A small image captioner, trained from scratch: encoder patch size [8, 8].
Rows from block 3 of the text decoder of a small image captioner, named by matrix and row number. Rows with one number belong to one neuron. Each number is 200 + 20 x the weight over its row's rms, rounded and kept within 0 to 999. All counts start at 0. After the name is the row's rms in percent of the matrix's.
After each neuron's rows are labels from the 100 texts, of 14976, where the neuron reaches its highest value: "tokens" is the input token at the peak. Only what is clearly more common there than usual is listed. The data: rosettes with rotational symmetry.
# fc1: MLP up (decoder.blocks.3.mlp.fc1.weight, 1536x384), inputs 288-383
# fc2: MLP down (decoder.blocks.3.mlp.fc2.weight, 384x1536, transposed), outputs 288-383

fc1.719,125,175,165,176,199,157,208,194,185,227,181,227,202,196,222,190,175,228,205,181,192,201,174,217,258,189,209,198,182,188,220,194,194,181,195,184,238,230,194,208,190,175,181,298,211,168,201,208,216,195,172,159,199,234,180,211,248,199,196,236,209,214,188,227,229,200,203,178,212,208,202,197,193,207,235,212,178,215,204,197,199,198,199,178,200,148,180,215,204,191,225,201,196,222,185,204,192
fc2.719,111,180,188,150,211,140,224,190,182,215,219,224,196,191,158,192,201,219,198,197,208,223,209,185,201,162,193,241,209,204,176,229,191,195,180,212,197,224,212,221,230,194,209,243,216,197,205,183,218,210,207,185,200,225,181,211,231,191,143,247,217,212,209,202,221,231,203,177,186,188,200,229,199,215,189,174,201,176,194,184,212,190,202,199,243,184,192,206,185,179,228,206,182,206,199,203,170
tokens: "an"

fc1.762,098,208,209,204,198,231,153,199,223,191,188,181,201,221,203,213,180,181,168,211,179,191,224,222,183,206,186,205,168,184,198,188,188,226,187,161,205,194,176,208,203,212,202,167,196,208,207,193,196,168,188,197,204,194,208,195,199,167,203,173,180,197,229,191,218,191,191,265,200,184,178,196,211,195,235,209,193,205,222,206,211,193,182,223,172,210,184,204,191,183,161,196,221,173,169,236,208
fc2.762,083,191,192,192,212,204,216,194,201,224,188,228,201,235,199,202,180,209,190,178,223,200,196,203,216,169,214,239,187,205,187,217,185,214,231,187,218,215,188,192,180,206,167,242,224,188,206,187,217,212,183,165,183,198,200,159,241,180,205,194,193,232,197,208,224,215,183,200,219,208,219,173,208,189,221,184,193,176,195,204,176,175,201,223,190,142,206,224,237,154,243,203,174,188,184,220,209
tokens: "earthy"

fc1.98,105,216,228,177,190,205,114,183,205,186,192,211,211,237,199,241,187,222,195,221,207,200,216,230,194,195,164,199,157,183,192,197,181,229,213,158,227,190,172,215,190,210,174,179,222,193,210,188,193,160,195,204,194,194,211,200,218,137,185,168,176,183,229,195,211,191,219,258,214,238,205,198,220,176,233,206,199,190,233,210,200,201,185,207,181,188,199,220,212,200,187,221,215,154,166,174,227
fc2.98,103,212,201,228,195,220,218,202,197,157,218,170,208,155,220,184,220,192,211,193,180,206,194,201,185,224,214,164,214,205,228,183,221,186,182,229,185,192,191,191,209,194,218,180,177,217,195,213,195,186,217,225,209,204,208,219,176,237,196,205,204,196,187,198,165,177,223,189,186,181,159,210,195,212,174,204,212,221,211,184,202,221,208,175,224,252,191,174,184,254,162,192,197,214,222,177,193
tokens: "fold"

fc1.697,097,207,210,189,182,212,116,180,219,221,193,229,222,244,182,229,166,196,203,212,197,213,208,203,187,197,187,208,175,204,156,187,185,232,202,162,232,211,184,199,197,182,187,154,210,185,197,178,195,175,195,231,186,183,199,193,226,142,200,151,176,172,240,191,210,218,216,259,210,234,219,188,218,175,229,198,193,189,221,218,204,193,185,218,182,177,189,231,225,185,207,214,210,178,168,194,221
fc2.697,097,231,211,234,187,245,177,191,199,158,211,151,213,162,236,207,184,196,186,180,181,209,189,179,171,215,209,194,202,209,179,173,224,214,225,210,188,182,203,173,177,219,223,155,186,215,203,221,170,182,206,221,205,178,215,194,130,218,239,192,197,217,193,180,159,180,220,224,216,221,201,198,187,212,155,195,206,208,187,192,192,203,213,193,190,212,206,185,214,242,197,190,192,182,215,193,217
tokens: "fold"

fc1.1,067,180,165,211,183,220,157,175,212,250,168,208,201,210,216,231,177,202,201,190,180,204,196,207,234,194,202,208,198,210,227,187,179,209,191,173,243,224,171,183,176,192,198,242,203,176,212,181,194,214,178,196,193,204,216,187,199,180,237,200,189,201,220,198,218,201,188,232,194,185,216,176,195,203,227,228,175,195,208,186,204,180,180,175,162,149,148,190,224,200,200,193,211,204,157,209,192
fc2.1,096,187,185,141,216,135,205,191,179,219,222,226,192,199,171,197,200,228,199,193,212,220,207,177,189,155,189,241,208,206,184,229,181,197,188,209,198,220,208,222,238,199,210,228,220,204,212,177,217,207,199,193,199,217,188,202,235,180,150,238,213,212,199,201,228,234,205,167,190,179,197,229,194,211,173,174,208,175,201,180,212,188,202,201,240,174,187,198,201,184,226,208,191,212,200,201,179
tokens: "ten"; "six"; "seven"

fc1.671,124,170,182,174,192,179,185,214,200,234,177,219,202,224,199,194,172,227,199,196,221,201,182,236,243,180,198,193,173,187,199,177,190,212,190,172,266,218,192,198,186,182,183,275,220,177,230,202,208,183,162,179,197,227,179,216,232,154,196,242,203,216,194,212,222,203,202,202,228,230,207,192,199,190,241,206,191,198,213,202,206,211,186,187,163,145,180,236,200,193,241,199,203,191,170,198,201
fc2.671,099,208,194,154,206,136,218,181,183,190,215,232,183,191,163,188,206,215,204,208,188,225,207,186,210,160,183,228,211,209,203,222,195,195,193,222,209,225,209,225,248,187,207,239,234,202,192,194,214,214,218,210,208,225,178,204,223,184,148,230,220,206,205,209,221,228,207,177,176,200,205,223,207,208,193,175,174,198,189,173,207,188,205,192,231,183,204,202,195,181,232,210,184,203,189,182,165
tokens: "an"

fc1.221,102,212,206,225,217,265,200,208,221,155,204,141,179,194,199,201,211,164,192,216,203,205,210,199,160,212,177,183,189,177,200,209,209,212,214,173,189,178,197,186,206,218,222,170,204,225,202,206,200,192,219,218,228,152,206,207,152,178,226,163,191,214,206,194,183,193,183,241,206,188,186,197,223,178,179,192,199,209,199,183,204,206,185,212,172,226,191,190,204,196,152,188,213,178,189,232,220
fc2.221,082,180,190,189,218,178,226,203,186,229,205,232,207,209,186,191,182,209,187,169,218,205,198,192,213,169,207,249,184,209,177,215,191,205,220,203,205,218,199,210,192,196,178,258,225,190,207,183,236,221,176,175,183,198,192,174,249,199,179,199,209,230,187,207,217,222,180,192,213,196,207,179,212,193,225,177,183,177,191,200,184,176,208,225,211,153,189,216,221,163,244,200,167,192,185,222,198
tokens: "earthy"; "-"

fc1.464,118,175,175,183,197,139,231,208,177,197,209,220,192,166,220,175,203,250,222,179,196,202,186,176,250,213,211,197,211,192,222,198,213,181,207,229,217,214,221,205,213,197,188,255,201,198,205,215,212,215,181,171,196,221,174,211,226,239,169,257,234,215,178,211,199,201,212,149,194,206,202,219,193,228,205,204,190,206,175,188,192,203,219,172,246,182,186,188,194,197,232,176,177,225,222,180,192
fc2.464,135,175,189,169,201,133,236,196,184,223,207,220,204,185,153,189,210,221,207,188,197,205,212,198,221,179,189,228,215,192,164,204,197,197,180,208,201,210,229,218,213,188,196,246,198,187,199,190,221,202,199,174,197,232,189,220,224,215,146,246,220,220,203,206,220,233,193,170,188,200,188,232,188,218,203,184,203,171,208,178,214,206,197,184,234,188,178,216,163,186,219,195,173,217,196,201,161
tokens: "an"

fc1.247,075,187,177,221,186,238,148,179,213,242,162,195,200,215,204,224,179,189,193,194,180,200,201,218,219,192,198,213,194,208,230,191,176,215,189,171,233,212,167,186,175,198,202,224,202,175,206,183,196,215,180,206,193,200,219,185,191,166,242,180,183,200,215,194,202,198,181,243,189,184,210,176,201,185,222,231,175,196,209,193,205,185,175,179,151,167,152,184,221,198,187,195,210,204,159,214,197
fc2.247,096,185,185,144,213,138,208,191,180,222,223,222,191,198,171,198,199,231,200,189,210,220,208,175,189,152,190,243,208,207,182,227,185,200,188,209,199,217,209,220,236,200,210,231,220,200,215,178,219,207,199,194,197,215,189,202,237,181,149,242,214,212,197,197,227,236,206,167,190,179,196,228,192,208,174,172,207,176,202,178,211,188,204,198,239,175,182,195,199,186,228,208,188,214,200,204,181
tokens: "ten"; "six"

fc1.533,096,210,213,214,185,215,154,173,226,250,179,226,226,227,194,228,184,205,187,201,181,204,209,243,218,189,198,224,186,203,222,197,182,219,187,157,234,195,168,199,195,194,175,188,213,186,208,206,190,190,171,199,174,226,190,201,217,161,208,185,190,196,214,187,229,189,203,249,199,196,224,197,194,193,253,215,179,220,224,229,194,196,179,212,170,199,185,223,190,180,204,225,218,192,159,214,205
fc2.533,082,181,185,162,216,147,241,198,181,223,219,248,189,212,181,175,205,206,209,202,200,208,199,210,222,162,190,211,211,198,204,226,192,177,192,206,213,231,193,219,240,177,197,250,229,199,190,196,226,227,192,200,198,225,170,203,261,187,145,214,209,204,194,213,223,230,194,178,175,187,201,207,210,196,221,184,175,198,196,185,205,176,210,211,222,194,197,203,192,174,237,204,178,212,191,207,174
tokens: "ten"; "seven"; "six"

fc1.365,095,170,170,225,203,212,220,213,190,176,225,158,172,160,217,188,231,193,217,208,207,207,189,149,187,211,224,187,222,204,215,207,212,190,218,234,182,201,221,179,191,196,219,228,186,212,185,212,198,204,234,187,228,177,202,202,169,236,214,208,215,217,192,200,179,193,189,167,189,190,180,220,217,211,166,200,200,200,170,162,189,198,216,158,205,180,181,163,206,216,195,180,187,214,240,193,202
fc2.365,111,176,178,166,203,139,236,187,185,223,216,236,205,185,160,179,201,217,228,181,196,205,219,197,215,195,207,226,215,194,180,224,194,206,171,208,185,202,224,207,206,195,190,228,178,188,205,192,209,195,202,152,191,221,199,220,214,223,158,242,209,229,192,223,210,223,193,151,183,190,178,240,177,228,190,178,212,174,209,176,211,209,207,178,227,178,185,225,172,198,221,201,181,225,206,202,163
tokens: "in"

fc1.495,076,169,190,205,187,200,188,196,203,223,209,170,199,155,211,206,219,211,204,209,185,197,209,181,237,235,242,202,197,192,246,186,220,178,181,211,204,184,213,202,194,184,183,226,166,213,215,226,181,184,211,192,212,202,194,205,174,225,192,234,218,203,206,175,203,182,189,182,182,196,181,248,217,225,225,209,174,207,208,204,202,195,190,169,215,230,187,185,155,214,192,186,199,223,212,172,221
fc2.495,101,174,188,170,198,144,233,195,183,231,202,236,205,195,165,182,210,231,218,199,205,203,217,203,234,188,214,210,228,185,180,208,192,205,174,202,209,207,217,206,194,193,175,230,181,179,202,194,214,212,203,143,188,218,200,216,223,213,152,233,213,238,201,212,219,228,188,163,190,202,191,237,187,227,215,181,203,164,232,171,203,203,194,183,211,159,191,233,171,176,220,198,177,213,192,192,181
tokens: "-"

fc1.555,095,194,184,222,190,260,142,184,217,216,174,182,195,221,205,227,187,173,195,208,195,213,206,213,191,199,183,215,187,203,225,206,184,226,206,174,225,197,170,187,186,214,205,180,201,184,207,188,190,195,198,220,204,181,229,187,184,153,236,157,179,202,220,192,188,197,174,252,193,191,223,178,216,172,215,225,184,195,216,189,196,196,170,180,134,184,186,186,228,200,186,200,218,190,169,205,217
fc2.555,091,186,191,163,214,151,233,200,181,226,214,229,187,200,178,180,204,216,204,186,195,210,200,192,204,150,195,235,197,202,181,211,195,191,185,213,211,216,198,223,236,193,206,251,221,202,215,188,233,219,194,204,208,222,182,202,253,183,146,229,207,217,186,200,227,233,200,171,190,178,188,215,201,201,201,174,188,194,209,181,207,179,210,197,227,193,180,187,195,190,233,208,174,217,194,209,187
tokens: "eight"; "five"; "nine"; "four"

fc1.4,098,206,203,215,222,252,194,213,215,126,218,155,182,193,206,195,219,186,206,208,228,210,211,204,156,200,171,174,208,190,216,225,211,220,219,201,188,176,203,190,216,219,207,162,200,229,200,207,184,186,239,213,228,157,212,218,159,183,199,182,218,206,200,203,186,194,192,225,195,193,188,210,204,175,178,197,209,207,202,159,205,194,191,182,175,221,215,180,202,222,169,197,203,182,209,178,232
fc2.4,096,174,176,178,209,148,235,199,186,236,211,242,203,206,168,176,203,210,221,179,207,209,211,192,220,175,216,230,207,199,212,230,192,200,178,204,202,221,203,207,204,173,189,266,200,191,196,185,236,215,196,184,184,213,189,200,258,204,159,218,215,219,179,216,213,220,191,165,188,165,174,204,198,199,202,187,193,184,191,189,202,198,208,205,236,184,183,211,193,179,238,205,185,228,203,220,178
tokens: "in"

fc1.428,119,189,192,197,227,187,263,216,177,160,223,186,186,159,207,173,223,208,211,194,221,207,188,172,191,209,215,179,213,193,205,219,221,193,211,243,161,194,224,192,210,208,204,201,193,216,180,208,213,204,224,192,221,194,187,204,195,248,183,223,226,220,190,220,173,198,200,144,183,195,193,228,204,215,156,195,228,181,188,166,203,203,216,178,240,203,226,176,199,214,200,183,179,225,243,190,199
fc2.428,097,176,178,164,221,145,250,202,182,224,213,230,203,195,171,184,203,214,205,183,198,199,197,201,221,171,193,215,205,188,186,205,188,185,194,205,216,217,209,216,222,186,183,262,208,196,195,185,242,219,199,193,199,219,190,194,255,203,137,232,212,215,189,213,224,229,184,172,188,187,184,212,208,204,228,183,193,180,216,181,208,199,198,209,227,195,179,212,183,178,218,201,165,215,191,197,168
tokens: "<end>"

fc1.588,091,211,208,206,173,207,165,198,231,191,183,200,200,242,207,197,193,196,183,227,175,193,227,207,209,198,182,208,173,183,175,169,175,207,180,153,209,206,199,221,186,188,186,227,223,215,224,210,195,184,166,174,185,199,201,208,200,155,194,170,195,183,219,185,220,202,180,261,233,202,181,192,211,177,231,195,185,212,221,236,200,212,200,245,186,217,183,228,184,171,196,210,219,169,168,222,218
fc2.588,088,191,200,222,209,209,221,200,210,216,190,219,203,216,196,180,169,197,191,159,215,206,209,201,193,189,236,251,191,212,195,224,205,217,221,205,197,210,206,188,171,211,185,242,201,182,196,200,224,206,189,167,172,185,211,159,250,210,199,191,203,243,174,186,199,203,199,189,217,188,189,164,207,192,204,185,192,195,166,215,166,183,228,224,199,156,211,228,248,172,244,201,169,196,202,229,210
tokens: "ten"; "three"

fc1.240,100,222,218,214,223,256,192,218,215,143,213,152,189,189,203,189,218,185,194,220,222,211,212,188,144,209,169,176,199,194,190,209,208,220,210,194,185,173,213,194,217,227,200,138,213,233,199,207,181,199,234,230,227,160,210,213,152,177,195,167,215,198,197,190,197,198,199,235,202,189,186,214,216,156,173,193,210,214,198,183,210,206,192,216,186,238,211,177,204,223,162,190,208,185,219,182,232
fc2.240,081,177,185,167,226,147,244,199,178,232,213,242,195,211,171,175,201,208,203,194,206,204,200,192,219,166,193,231,194,203,196,222,189,192,189,200,208,224,204,218,234,175,193,261,220,195,195,179,241,223,191,194,198,216,187,191,267,195,153,217,211,215,187,211,218,234,191,168,185,181,193,199,210,191,210,185,187,196,201,188,209,191,203,218,235,193,187,205,200,175,230,203,174,217,193,207,182
tokens: "in"

fc1.723,127,177,168,199,213,175,248,208,170,185,215,200,185,170,216,166,213,238,226,187,209,209,165,173,219,200,209,193,213,181,208,210,215,174,210,232,200,215,216,203,202,193,198,265,192,200,211,219,221,216,198,164,215,202,179,204,215,237,192,249,232,221,177,226,188,193,214,144,199,208,194,217,197,221,180,197,206,198,169,173,186,208,216,154,231,159,207,186,211,204,232,187,183,230,225,196,193
fc2.723,123,170,179,180,209,136,249,204,189,221,212,232,207,189,159,172,195,217,211,186,191,201,209,202,232,189,201,228,215,188,183,222,195,195,177,207,200,206,218,208,208,185,191,243,190,179,199,194,219,210,205,166,189,223,190,221,232,222,158,244,220,233,198,213,214,228,193,169,184,196,196,225,181,226,220,175,199,181,215,180,208,199,205,184,230,180,189,224,167,182,228,190,172,215,197,203,162
tokens: "<end>"

fc1.278,113,192,185,188,207,156,249,210,178,192,202,210,188,169,220,157,195,235,216,173,190,197,176,189,240,202,201,200,211,186,212,196,213,168,209,228,201,218,225,217,204,197,196,258,212,196,206,220,220,226,173,170,199,222,168,208,221,232,178,246,232,226,169,226,198,205,213,147,205,198,193,211,194,211,200,200,196,214,166,192,190,207,230,191,239,187,197,187,207,202,226,178,168,225,222,197,187
fc2.278,133,176,191,168,207,136,238,203,187,224,205,225,205,190,156,185,206,216,201,194,199,204,211,200,224,181,187,228,212,189,170,217,193,194,181,203,203,214,225,221,220,185,199,247,202,184,192,188,226,208,202,175,197,228,184,217,234,210,145,246,219,217,201,209,222,232,193,171,186,197,197,229,193,218,211,190,202,179,203,180,208,200,199,192,229,185,180,217,169,179,222,196,174,213,196,199,161
tokens: "an"; "<end>"

fc1.244,096,174,157,180,199,167,203,192,190,237,175,224,202,189,237,197,185,223,211,175,200,202,175,197,266,196,216,199,194,196,224,195,193,185,195,184,231,225,191,198,182,176,191,302,210,167,207,196,213,201,183,166,204,229,190,209,229,205,203,235,210,210,190,232,227,204,198,178,204,199,204,190,192,209,221,221,183,216,211,197,202,196,194,169,196,135,172,204,215,201,213,197,199,216,187,203,184
fc2.244,105,181,183,147,213,140,216,188,178,216,219,219,196,193,159,198,199,223,201,190,207,225,208,178,192,160,192,245,207,208,179,228,185,199,183,212,192,219,213,223,233,200,210,239,215,199,216,179,218,211,203,188,196,222,188,205,227,191,145,248,219,213,204,199,222,236,205,172,188,184,196,229,192,213,179,174,206,176,199,183,212,194,202,196,247,183,187,202,189,186,227,205,185,211,203,205,176
tokens: "an"

fc1.517,071,189,163,232,197,243,177,190,202,206,172,179,186,205,229,217,197,188,208,179,198,207,179,209,224,195,201,205,196,211,239,202,188,208,203,187,231,200,178,182,178,192,210,247,198,179,207,191,194,206,184,221,205,188,229,187,169,184,245,186,174,214,206,223,195,201,177,214,191,187,224,169,207,201,209,228,175,211,197,164,196,183,185,150,146,167,173,176,249,210,194,182,211,191,169,222,208
fc2.517,093,188,186,142,216,135,212,190,183,218,221,232,190,203,171,188,206,221,201,201,211,222,209,181,198,158,192,239,207,206,192,240,182,195,183,209,200,222,208,222,238,190,213,230,218,201,204,178,217,210,201,190,201,218,184,204,242,178,150,231,212,213,198,208,225,231,206,170,185,179,196,227,194,209,176,179,204,179,198,182,212,184,204,202,237,173,194,194,203,183,226,211,191,210,197,199,178
tokens: "-"

fc1.344,115,178,180,182,192,143,224,200,189,211,210,226,196,175,220,179,199,258,220,184,203,209,188,183,247,211,217,197,206,196,221,193,217,189,205,234,221,219,220,212,211,197,191,231,198,198,197,215,215,219,191,159,187,218,168,216,235,234,175,253,249,215,183,207,206,201,224,153,196,204,205,218,193,228,198,207,194,201,176,191,186,199,222,174,253,182,192,196,188,196,233,180,176,226,218,177,197
fc2.344,129,177,193,170,208,140,242,203,182,225,207,222,204,190,156,182,204,216,198,187,199,205,207,200,225,176,185,226,210,190,160,198,196,190,186,206,206,213,224,220,216,185,200,250,204,182,198,192,227,212,203,177,200,231,187,215,233,213,143,240,217,218,201,198,218,235,191,175,187,197,193,224,195,217,213,184,197,177,207,176,213,195,202,193,228,188,178,215,168,181,221,200,163,214,195,202,162
tokens: "an"

fc1.729,093,214,223,181,191,196,124,190,207,229,195,231,230,225,185,224,173,203,195,203,201,204,212,185,184,192,176,199,182,207,133,199,201,236,208,175,220,213,194,197,190,179,196,145,218,190,190,179,221,183,211,231,184,178,193,182,228,151,184,152,184,173,226,191,184,227,222,241,213,239,220,192,205,167,200,188,197,191,202,222,188,194,194,225,189,180,188,222,222,200,214,207,206,194,191,202,225
fc2.729,097,232,219,239,185,247,183,197,205,158,204,151,209,165,234,202,194,196,187,200,180,205,194,190,168,230,206,179,206,207,192,183,231,209,207,211,187,186,200,178,180,213,228,145,181,217,192,221,173,175,212,219,205,177,215,204,144,226,230,187,195,213,200,184,161,173,218,224,202,213,196,195,188,207,166,211,214,215,187,195,179,210,207,197,193,223,206,182,209,246,185,184,190,188,221,191,211
tokens: "fold"

fc1.284,077,193,169,241,202,256,185,190,203,187,183,162,178,201,227,209,204,174,213,188,203,215,183,204,199,198,199,197,204,215,239,209,194,206,210,196,211,196,187,176,176,194,216,222,196,189,198,198,193,203,201,232,212,171,226,187,157,194,250,169,175,219,205,223,185,197,182,209,191,177,214,174,212,193,197,221,185,210,184,160,196,182,192,153,149,181,186,169,251,214,186,182,208,189,192,229,213
fc2.284,092,187,186,144,215,137,216,189,183,222,220,235,189,203,174,185,208,218,200,202,211,221,210,185,203,158,192,238,205,206,196,242,183,195,182,207,200,223,207,222,239,186,212,232,217,199,200,178,221,212,203,189,200,218,183,205,248,178,150,227,210,213,196,209,226,230,204,170,184,176,197,223,196,208,183,180,200,183,198,182,211,182,204,204,236,174,193,194,201,183,228,213,189,209,196,200,177
tokens: "-"

fc1.274,088,191,185,221,188,249,139,180,215,231,165,188,200,221,203,228,178,182,188,200,181,201,207,219,206,195,191,215,190,206,228,195,178,219,196,169,234,204,168,185,178,204,203,203,201,178,207,185,192,210,183,212,194,192,221,185,188,159,245,169,184,199,214,192,196,197,177,249,193,187,220,175,204,181,222,231,176,197,212,194,199,191,173,179,142,175,161,185,219,200,188,200,214,199,157,212,204
fc2.274,096,184,189,146,215,141,215,194,179,223,222,224,191,199,172,193,203,225,201,191,208,218,204,179,193,149,190,241,203,206,176,221,187,196,187,211,204,220,205,222,235,199,207,235,224,203,215,182,224,213,198,198,202,216,185,203,239,182,148,236,211,212,194,196,226,233,205,169,191,179,193,226,196,206,181,172,203,181,203,180,209,184,206,200,237,181,181,192,197,188,230,208,185,215,196,204,182
tokens: "ten"; "six"

fc1.767,079,185,174,212,184,235,145,180,214,242,160,200,203,218,207,229,176,193,190,195,185,201,200,219,223,192,198,213,190,206,226,187,174,212,194,168,242,209,166,187,176,196,202,234,202,171,213,183,192,211,175,204,195,205,220,185,201,164,240,187,187,199,215,194,214,201,180,243,200,193,220,173,201,186,229,231,174,198,212,194,202,190,171,175,147,159,157,191,216,199,197,201,211,203,150,209,197
fc2.767,095,186,186,144,213,138,209,192,179,219,221,224,195,199,167,196,201,229,202,190,209,221,205,178,191,153,192,241,207,204,177,223,185,199,187,210,204,219,207,222,236,202,206,236,221,204,216,179,219,210,196,198,200,218,186,203,237,182,148,238,213,213,198,197,226,233,206,168,193,183,190,227,192,208,174,172,206,174,202,181,211,190,204,197,240,177,184,194,199,186,228,207,188,217,198,202,183
tokens: "ten"; "six"; "seven"

fc1.16,092,193,188,215,182,250,136,184,220,234,169,196,207,225,199,230,183,177,190,202,187,204,210,216,202,195,187,217,188,204,220,195,178,223,204,168,228,203,166,188,180,207,208,192,199,181,210,185,188,202,189,214,200,194,225,182,188,152,238,166,180,193,218,189,199,200,176,258,201,196,226,175,208,172,221,229,182,189,219,203,197,195,172,184,140,177,175,190,218,198,194,204,216,195,162,205,209
fc2.16,098,183,191,157,213,147,218,199,180,217,219,220,194,193,174,189,201,229,206,179,200,215,202,183,189,149,194,241,203,205,167,210,195,198,189,216,210,216,201,219,235,203,207,244,219,204,218,183,226,210,194,204,208,222,187,201,236,185,142,239,210,217,192,197,226,233,207,166,193,179,184,220,189,205,182,170,196,179,207,180,211,185,209,194,238,187,176,190,194,195,232,205,180,220,202,211,188
tokens: "eight"; "nine"

fc1.31,071,192,168,240,208,254,191,189,204,194,185,180,182,204,226,200,211,183,221,172,207,209,174,193,205,195,210,199,207,230,226,213,208,206,209,207,219,202,186,174,164,199,212,230,201,192,196,192,199,224,199,222,205,168,219,188,154,202,244,170,173,218,198,215,186,193,176,200,197,178,203,171,205,205,198,221,187,203,184,157,206,174,203,161,142,173,181,174,271,214,198,174,197,191,203,222,207
fc2.31,088,183,181,153,211,156,209,184,181,218,219,228,190,190,167,180,197,224,211,183,213,223,214,181,180,170,200,243,205,216,208,257,185,201,187,217,167,211,216,221,232,199,216,218,201,203,211,180,212,204,201,167,189,225,195,198,225,194,160,238,215,220,190,204,213,225,210,157,183,170,198,235,182,211,161,173,219,192,191,181,214,192,210,188,245,173,195,209,203,190,227,206,190,216,217,215,181
tokens: "-"

fc1.220,070,169,157,204,200,191,198,187,193,230,176,217,194,188,238,205,194,206,217,170,197,201,172,187,262,197,213,201,200,215,228,204,192,186,195,195,218,218,189,187,170,174,199,287,206,174,206,193,208,216,188,174,206,213,202,199,207,212,216,218,197,207,195,231,207,202,188,175,191,188,198,184,190,220,211,227,187,213,198,182,207,182,199,164,178,138,173,189,250,210,207,188,191,211,196,216,173
fc2.220,096,181,184,148,212,143,213,190,179,218,218,222,194,189,161,188,201,225,204,185,208,221,211,179,186,164,195,245,207,209,187,236,187,199,183,215,182,215,215,225,234,202,214,232,208,200,214,178,217,206,198,184,195,224,189,203,227,192,150,247,218,218,198,201,220,233,206,161,183,180,190,233,186,212,169,175,210,181,197,184,215,192,206,192,246,182,188,203,193,189,226,205,188,218,208,211,178
tokens: "an"

fc1.512,126,175,163,200,209,171,260,207,183,182,213,194,179,157,216,159,214,236,227,191,203,207,170,169,225,208,212,199,227,186,219,204,216,168,209,236,199,208,223,203,209,203,204,263,200,205,199,221,216,219,199,177,211,203,174,202,204,245,196,251,241,219,177,220,188,193,209,150,197,200,197,211,205,219,176,204,199,204,165,182,179,207,220,159,239,174,192,184,205,200,229,177,182,232,229,192,184
fc2.512,140,173,183,177,204,132,246,199,192,223,208,224,204,186,158,179,208,219,213,189,191,202,213,203,226,194,196,223,216,184,176,214,196,200,174,206,195,205,229,213,208,187,192,241,188,179,198,195,217,204,208,163,193,230,192,225,224,226,153,244,217,226,195,214,212,227,192,165,181,195,187,229,181,226,210,181,204,178,215,184,209,205,202,176,229,186,181,218,159,185,217,193,173,220,198,202,160
tokens: "<end>"

fc1.105,084,220,218,208,209,237,178,196,216,186,202,161,201,212,205,215,192,182,164,208,165,192,221,217,184,196,202,206,185,181,188,178,184,222,181,172,200,199,185,220,202,214,203,165,198,218,202,205,200,193,179,197,198,199,195,199,182,169,209,176,178,203,213,184,215,185,189,248,194,178,173,202,213,193,228,220,188,214,219,205,204,196,207,237,179,235,175,192,182,177,164,188,219,181,159,246,184
fc2.105,072,186,187,199,199,184,224,195,191,218,189,220,208,234,189,187,169,207,206,183,207,203,216,202,208,180,220,237,195,198,178,236,193,219,215,183,194,208,210,198,171,197,167,247,204,179,217,194,215,201,165,160,176,191,195,171,215,193,197,205,201,247,189,217,230,213,185,188,215,209,230,192,191,180,216,196,192,185,196,203,168,200,203,212,191,145,199,226,221,176,249,192,186,194,183,223,202
tokens: "earthy"

fc1.216,080,189,173,237,201,268,165,190,211,202,178,171,187,212,219,211,202,177,209,188,202,211,186,209,196,198,199,203,200,216,228,207,199,214,204,183,220,199,177,178,172,205,213,208,203,191,201,188,198,206,208,220,207,172,227,186,162,178,244,165,172,212,210,210,186,199,171,235,199,179,207,175,218,187,207,224,184,199,199,171,205,180,188,167,138,181,176,173,248,207,189,185,209,190,187,221,216
fc2.216,090,184,184,149,213,150,207,186,181,222,222,225,188,202,174,188,195,227,201,186,213,222,210,179,187,153,195,245,204,211,197,239,184,201,190,211,190,216,209,220,234,197,213,226,215,202,215,179,219,207,200,183,195,218,192,198,232,180,154,239,214,217,194,199,223,236,211,162,186,175,202,227,192,208,175,172,207,185,199,177,212,181,207,196,234,174,189,201,206,185,232,209,185,210,202,209,183
tokens: "-"

fc1.396,095,216,200,208,214,256,165,222,216,149,197,153,189,211,205,218,197,175,194,222,228,206,194,206,159,186,166,182,187,182,208,217,198,231,215,176,204,190,198,186,206,210,212,174,206,212,209,198,183,179,212,226,228,156,221,203,168,152,201,172,185,207,213,203,194,192,195,232,204,207,202,198,210,163,197,193,193,209,203,172,204,207,184,203,135,199,206,185,234,214,167,198,214,172,182,192,227
fc2.396,088,180,192,171,234,163,235,207,185,240,204,241,196,225,171,174,189,196,192,189,203,195,200,198,211,167,191,245,179,209,187,216,183,191,203,191,193,225,196,222,223,186,195,268,231,189,205,177,242,221,186,198,189,216,184,184,267,193,167,206,204,212,183,210,221,235,192,172,196,178,195,191,210,182,212,186,184,202,196,197,205,182,208,217,213,186,194,211,207,174,232,205,183,211,183,225,194
tokens: "earthy"